{
  "train_examples": 101725,
  "moe": "soft",
  "beta2": 0.99,
  "lr": 0.0025,
  "adamw_lr_other_params": 0.002,
  "batch_size": 128
}
Rows from block 9, named by matrix and row number. Each number is 500 + 25 x the weight over its row's rms, rounded and kept within 0 to 999. All counts start at 0. Numbers have three digits each.
# fc1: shared expert up (model.blocks.9.mlp.shared.fc1.weight, 96x192), inputs 0-191
fc1.15:482526459484540520469479502462447538501504534542499456475484521470508461520499471495512497507497526508524509501517496488539455489492529514497501498493508495479534491535455532484516526508523528473518486503491472499520504526527569474490506496518525505505552488453468460553452495473507504460519505458500479498506506499537570528511481555478503531441525488537526513457478534494528480533492513522488433526472504524490485476503482516503481501483522496517498528497490482496483492499489511480496542517461518526511469495514535500504480492477495475505523492528484502518488460486477534447
fc1.16:507510475533483465465495515456505489506532510490500463476535489529493499492516501490478495489525466555517467470461517518485493498474435475513504481536481517440562478472475526527507508472482504471531490470490476470545538476496484513511481481468496502507503489497523469548513504483479541498505487516508477486501468479463528538496514494505502501500420436472500482539507491501476536528553500510483468495538491523519497480540512509510483547461483490500459500499478507492510547505486526516513475494462516500521502483535501458513494485506502461524468458540507478548509483492489516466
fc1.17:498524514491474494518517483495505430474492499476507510504506487486537501540507514515523539463486521572495500497503499520452536550549499520527457494481513529536483477533509462485515500488482497475492494481477457503516491517533536540469532481518480462498474523507516511568518504524486500487511497534445518513485495495544512547496533509520479435481524492536467506490483483493504508487441486549510512551470527488492448474515497486494476498490478482512487489460537522531512489479480483486546483473467504455474534532498515484512477492509527499523465529501469494493510480492520479508
fc1.18:573492490487516483485493527499491465504519475553525513542529470526494473487440542510466534482487480494522485492539478535497518533505462477507549489490506503524494468550497525509519488496507530511549496467492470490476512518499501479512554529491505429529460483496506531483523496477463507516479442528491532453502515473474537476546496489527507521497500527517449517446495522523519515505527469518477466484492497488496506491540519484533504490486519514487497478489507514491508521505494547456521506525485510486520513533478495472475525497477492496485468513490557494509482472499494474559
fc1.19:520502483460477523507539508494513457538462470532514573514549500500475509511499497517494453524519464501511486478459513549460470510465501487460488513519516469482540519480510507488507511466537466443542479497471536507497503467499541500519518548482538500494483472493491454459502507480498508500524503496529528527496514491514512513459443481481489540516460500534523506468446518486486501504503488479485508468487486536520474491504507519504444470497493468426493481520469528522521477456510519496499516501497533472506500500466524510506500488454515506514507512498450487456512508480477485494
fc1.20:534474485507481512454528499455500531489525519474534463473494494452522493520488448491519532550498492502552514491540487523518506513505525482535524506489498509479472475506493475436472524512476496502516432487505487492510502499483524500485511515508499548468543518545504523530510476484512470570498500512555527486500508482511468487474521488519493522502524474504521502448492522482566514502498488499493535519488507467519475497477500529500469494506495504494500485447440505516481516467500496520495494480532512463479469492501517488487480464427491490473503560480531499505485457482505479458
fc1.21:513503463427511546524461513511531486500499544499498497557499538515522498473496525553500509514522499486521533533472491558506489508486527506539497446497503520469466505491528512517512528536509441485459518465497441511473529520508472465509522468481477503497508501458470480508484549478522530498523471506481502500494499478482490491569489535540485527477485511508487500516538498502525478520519517488517550486507472474504473489505488528497524515506509501506499507472462493492472481462477504487505528495507466527483508558438497522481502485522500501478523514481470473470474470549505454498
fc1.22:552540506485511506512495500481512486446528482512491510466473474483500536502458498448521500494486531499487503528510499531477503535489519551452516550536527491460520477562462469493508483508480491529518469493539522542493520508480455539513530536455496530480510538521499503488527528517468489523484486513494477511527492514473502483500480491508499491513534498491511513537517519511478503491479534527512444475490483497493478490452481500498467514519540500511507496451501485476487475483478481519502498501482504496560556520521527533456453517515534502475454509475499482439458537481483478496
fc1.23:523489475536488494483549518488485538529555506564502534513453483470482493486497483500482484502458503513501541526535506483528501538512516493505446463516495523533457523504546460477493508529481481512487504509490520512449495491526551519495422446506503514511543477496461538502511476502532506534498461503499539501512509489530503499491531517528499485501440492526508490495513478468484487481486528508491488485525503451522492500501475529511562488519546477481476451477480490498485522554499505484509502474513508508526504491505484492532484500525491508492494469479504484544510477423496500504
fc1.24:501497501501486520504482495487540488491462501521487483525440479534511473546480495517489545479516485495483513507521488540509506513501474474484483503462499509472478502504483521502490509496516453505427528514525510463502484502522516489484527524512489527477500498518466498454510522485498532480502472493502483459536485491444539567453468453503494507489508553495513568496473508474458530522501506506476453479509494502466498523456490509529494480472518484500482463488519492491530537540511484520513488492498458481485501489488514551512504511476482453519472502548542524524575489540523526490
fc1.25:494490494496496483500517536548513483508489532421501505497522487523462528480531533518522495452482521457448503525442531464473524528492570501485520510500471452511490511511488528497525527478479538519483532484497515489526491467508502491513534514526560508429479470526523525479545530479477525489497503501506471486512514503485488491478509490486516478518528499498448504488469507536477497480508483536496535500492502496511521506483504481469526531520517535472510506479469493496521506480474453544465485484502522463555503508460519507497482527506469494483472565515515487487469496467499501470
fc1.26:464476499522499473504504491502528524492479489512496475484457465522539490517489534469535526468548521504491511509491516499512550521483476469495469510485510538516540510476491501508481503467523453484490510515554546456461482502513481501490509534478526466482543487517435517486468487517481542478471456494504539488497503556499473439510499509505521470516479524447526522486498514537528519504490527504483492490501512467519489493487492488484531534536465471463484529544516468494506497474476468473533458518541542509477505446497512467508483525490458476473458497486500489522509514494484526479
fc1.27:502496484493493487556541505505479481504542514503499523525513514504503486504465554502504519540447527481483518507474509455500499502518508513517470492496537510492526496480486505481498512476518493516546517460483495484502505516496544492550515539510508538532482474448492457530527534528466476497541497514461547461487509524521516477490499549529506491478512521499520497497503505531488527558504455458523514497516488509445541510490451484482528536492533489513461495489474489538481549490497543488487491498511517544460459479499486533493551477483493511539456499467503491520482558503477507480
fc1.28:491531484514459509506478497508526490527453516525506447506450517541528465509516501451509547490519512498474498530493508416470512498497518509462464501460499501494509544500507502517489478524484473499544493511505479492530491476470481503438538529538542527467517469516514504520500463490443538498519501487501511516491503498501518497502443477460487491519477548521453470483533492472477486505473538496534491517532504524488494478534512499495493502555492505524488545504497468491475541501499513516498496495483504516491480453492502490551534463518463443516501495514531496514539497539506512476
fc1.29:500532530480491514558472498488536523463480434535508488467474486530495494545539537520518441507517520488523514477480479532458507490543480524525487459495528473533468524515538484491506507516514534519486512462502491531473507467513483484514509519500489487518500503502434486502503542497525482481488511509499489483483495483464528508511478487514534482493486530433485509531510524549501488498516493512492508508485545474498503470505566476506542480455518475534454486479503484503501464494506478524517502496451493511501588499523510504503500489530487469526508484509515476502525499534520464461
fc1.30:528573510489489486518475478547498524511495489496500509513497487526509494553476466547530501530500519489451498508455516523531532506472458492481518518485498463495508507537496456489532501495473534507491489493542507469515519491473530536511460507534495517516474509531480520530481468502470446510547534520506497475487483479477519481481497520453480487466503462495510505517480491470452476521529512456490467523505481500486565477460477511500493527490499500540472520504502493512534517537518492495496478490505459481558480472523504472476498504500459551468482450474524504528442506514504484481
fc1.31:490485522504493506467494498501525491497477514507496506547567484515501491492474489458497537477501485485495504482520531463489503501473523490500527492490486535489481497481532532505507478501513454504503456513479496478507473503469494473521573489515533499475462501513505501525446528489493491452483540501446508488490470509510499510483497511524478508557461499518460517532514531516462511515467505533478493479489460475467524505494540492533479491484477449461524510465512490460515482489476538498468480484556508511466469526484552456533489490457487511505454535481508485501518429451494524483
fc1.32:479513496531503486512484480487515503510491533521471483520483510513511488543537462518517497494488466490499506503541501457518474513473505515491481523506584501540507451519501508557487486532452521469495503499533534525510534502467438507510476545511490475510475472457544567460512553500510505522552474493479464498506493501517502494507509511519503526484491456496487497489531504486462493498502459517447519541473443487508503452516461468499506472514492476506519522494518529464483526522501460556513510497507498507485514499463480496490508517558508531471479510507480490527489484518481460515
fc1.33:517490508471521498485464461487497483472539515511538507485508528502497503522567482535523509479539519496515473500525548521503505527552514496536462512502445494448490482497505568518514507483507501513524447465471475472514511514491496492472501509496536461512539528496531513523463508480491495475453488477508533521504479502512522501482460500481507544528501541486482530537509501512472526496558521534497504526509542561503506474524477511531529504500484460498473562492457506433494511485497541493478470524483522499505463536502505501479488493503480486470516524507492497517507489481512453526
fc1.34:488535499494507465505457461501475508499508524484473521461529514470497527474517549483523510488461518513505518497492453518494484543505530528462514518509461476464490487480523495542479495484501501522512531501562515527511456494459506485467503546550500510515492522557474498533452480513517506540453510488509489462493490519521514563425484470528504478481507489521490502497469509521523494462502551542499522489495522526443499498502461528524502488524493501492532492502527464484520501499482487463516489461503452523517491517518507523522514482435489485507481494502510519476460508497513477534
fc1.35:441487519468500508503497512504524488512481465472490493519536536523533526441543558523466472468534454455466500477496463450502513488489479519463477481524505485517487506451480456490502475463513509503482486495500485498493493542466502513502457502537460485528541515517516499500465469490523501532476468517533523478484523500530481499533505477499527522547514471512482476516484503539481500469509464518470475515525508460497485474466513519509484536491511532505493483536507494463511517474543471488454479527503483485525497534503494493454481511474488471478468521499441529522493504535469536483
fc1.36:460481480492466518501488508501506526539526495481515539492481465502441468551444545481531544550493508529508530499462491504512505476541505516497489468498523504496492481514523551499494499484548490490549460486501496477506514525501469500523548524468518504549510512522508484534462540533513456473509541517493495521466461469519495483468504452481515497505536542489496485479465490490492488507442492529475460525482499514534448546505469509463460504493530453528522525482523491472479473532499550511515496514496503508502489476496512487496514485490509530483508479498490486530452510520492478499
fc1.37:536490479513512510484538476488524494515498517467490465537511524492554525505476467489488505486526519516473521493514523516546477466464564521510557534491548459444479494489464484504491502443496541487542507474498531529495488526499499498522495500527534500504507506500493493510506456491470503473506516502486483477494512501471489475486481483503467471507486463518489518508488495504468502494465516504517505472529473509503470494490511481434485469479523461503503536519514499467496469510481462516589532533506466471520528502522477463489482476501474472567459470496526506511499449480487465480
fc1.38:523472475497458518508478485489507506483486504482488477468558506524519492500533510514504482535511505458489501536483530504498510495497441502500480509481491524505519468498488507517479479502496441537514507472527502495500506510512469468508474467461551482512511521502511496522497483482528489490465510490469507517504505503481532529514480464500472501480540529440515495488517513506466517488486482491543481494491520534547437529525521473520529482476496507470437520474516485513509483489492520473486450511567470535473522443418504473537513507470500534486489455493474511510525495464529504553
fc1.39:515560505501494474508488464494519489477550500526498463512508455533417533469505506483503516481512467498485501509502553500498480472480538426512519477517461489520508486567465542487525512510501488486520533469521540520484514509501501477499492497507498504509489481484464510526507545464556495509470561486508466471482510512492488455497546514501475517552497477485491469492533520529511502502497502512466484489477478484498528463487513518477486539496531517488569469491532507492523462512505507544514503473520511463515473500462492495512499505510454496481469502463530494503534512488473489498
fc1.40:513494499532499524508492467536502475528516498501512534455502511475524519513522515487517508487542543480484523503509547541454514532536467507519523516460471514508490463493463514512505496547509538507488516515469534502475497498524491509496484505475517508512454470524496507518517535528535506497435554485553532483500479520478509463522505494483479524533525499503507490483513507474555514480504460460519512523514481524516532482486493485516496530481490478479539505464504464503491501477478521477483484452535540481534499466472525486447479448544484470490535517537542519500464497477488549462
fc1.41:493506496491532481517495473501532550516461500516516474536535535481427503449477501514550507491483483447480497508485542524514508497506491506519490490486497507502498483547510536501509515443481522469496505489470559550505472483524527536518485437528536483523530509500514475507496480459475513484499473480564478439501504518502505472492454500506502512516519485545464469536490514476494511504469461501522511518494516499526500473525481477482518535536482490490503499467476527510480463479487519491483508505473493470513487506563491491519477497511500515460521477482546526483530510543469539510
fc1.42:503543551503508504505501522518492494471511531512495523494526469522510490464493498482497527549528501511507491501516463511498521501490504500509516530514490478515508504521531515499518515479546488503561480485470522479544495488476527482513503487531526487522500512488468499475513480501537518481498478563549449518503509515530493491522479513422490502468482535448518464529510508480484476464547523495517527531469491563511487526479523484487553472522506506488456478521495490487512502458457497512472549532494486437528476536503497493528539508507479447501471487483468529527493475459516466503
fc1.43:468496529527512481519510513489523483472516519511489523503518494520540502533506528465496502478519493486511494516485523504481499509465495463523445499504493482463530474466518514532503524513512504524530461547551515470520489462499503500518490504497503494509466493520513446516505449444495516452502456463489516446519508513497529558502512503547510482510501520497488513476467475486508491518484486486495509525553543532524501458532479484484457544460493524554486523500460528489479512528505536544514449524540505470503514516476502521554542490475530512507489473481480488541485478448496512503
fc1.44:490542494465507479528512472482501479496515530492496508461512501515483493505507535474459518525520520493463518518441500534519493513512446479499509495502497523457537464480546490461521473501497498502446473469527481463508510506455523511513495482458505517516532480484497462550509484492489529465515529516545513504484507523439493442484512514497505525489496512535491507512513504486477488467520506485485534498497508515512515542510527501437494534536500518524502501511481547549469520474494537512543542513510470536460540474479485480523469518481508554458486478531505481476555509506498517517
fc1.45:525526465424515546556478492495531506497458517523474519541452509483499479511547476502462505527497450514476494506509490516485494461460513488449514473496507482510502490490521521510472513484469509499513468472531491520490491514499529489513491519503535488496507497515505500531484528488477474524500493517475518529498494497437525544516516498482470549530541482502477492505517507438538469527486531471470497486504513517490538551446511481530533450523497505499461469519557553472513505511489488497473532513537496505512487499544492491507505488540477488515494496510463540494491539514481522523
fc1.46:507465481541504498506473463513525499503511483524509510495515515568493494472470453505487492521505478502535478501475487517535478485531481495443490486493518491507525494515464480504542512521483490485518510464495510536480484522515490515525535475473479476496486476489495495465525475517503467563518536506509509509501494523518517487517529486467523498538468535501492472530553515488474484491520518553478581507510517507545504502433516479523555511493479546493501487550463522482520501486489506522512495521501561546503508534506483509481456476503501506454501453543450503493489530512507473518
fc1.47:507479504492524478525477516511503478526541489515479512507504460509488540563519526509531515503480529497485521497427469522494505533520458513526535494484504486525505472512476504502512502494473502475523509473503449533478505552479498476473464538533506517507534509519494506537510488510503529471502474474531524488503475499527532458522481519501510525555476501541489515539503504503516483499525477520461504478494500534459505512517569411474524502571502479492528489491497489525550493456495493541528496489543483483483485491484517494484466517504472520491481512507510496479548524451483503484
fc1.48:526488500500506500515512511508492478467527511467499495502507460524536530475470518521526520515490514466518515507470540469497531442528449488497507532501492448528499493498527485505477515520510530497539487466477537482480502474473507485497511505547503482524474530504519501494510524509516481480528559543469512563496489502543427498506544541516499536515495480513476494470520496532527504451565513494512451518480465495499503509501499516479497542480546522512529451508481463504527512455530495502489547519509503482481492514484509538474483500495488527495517476487442521504494489521513444466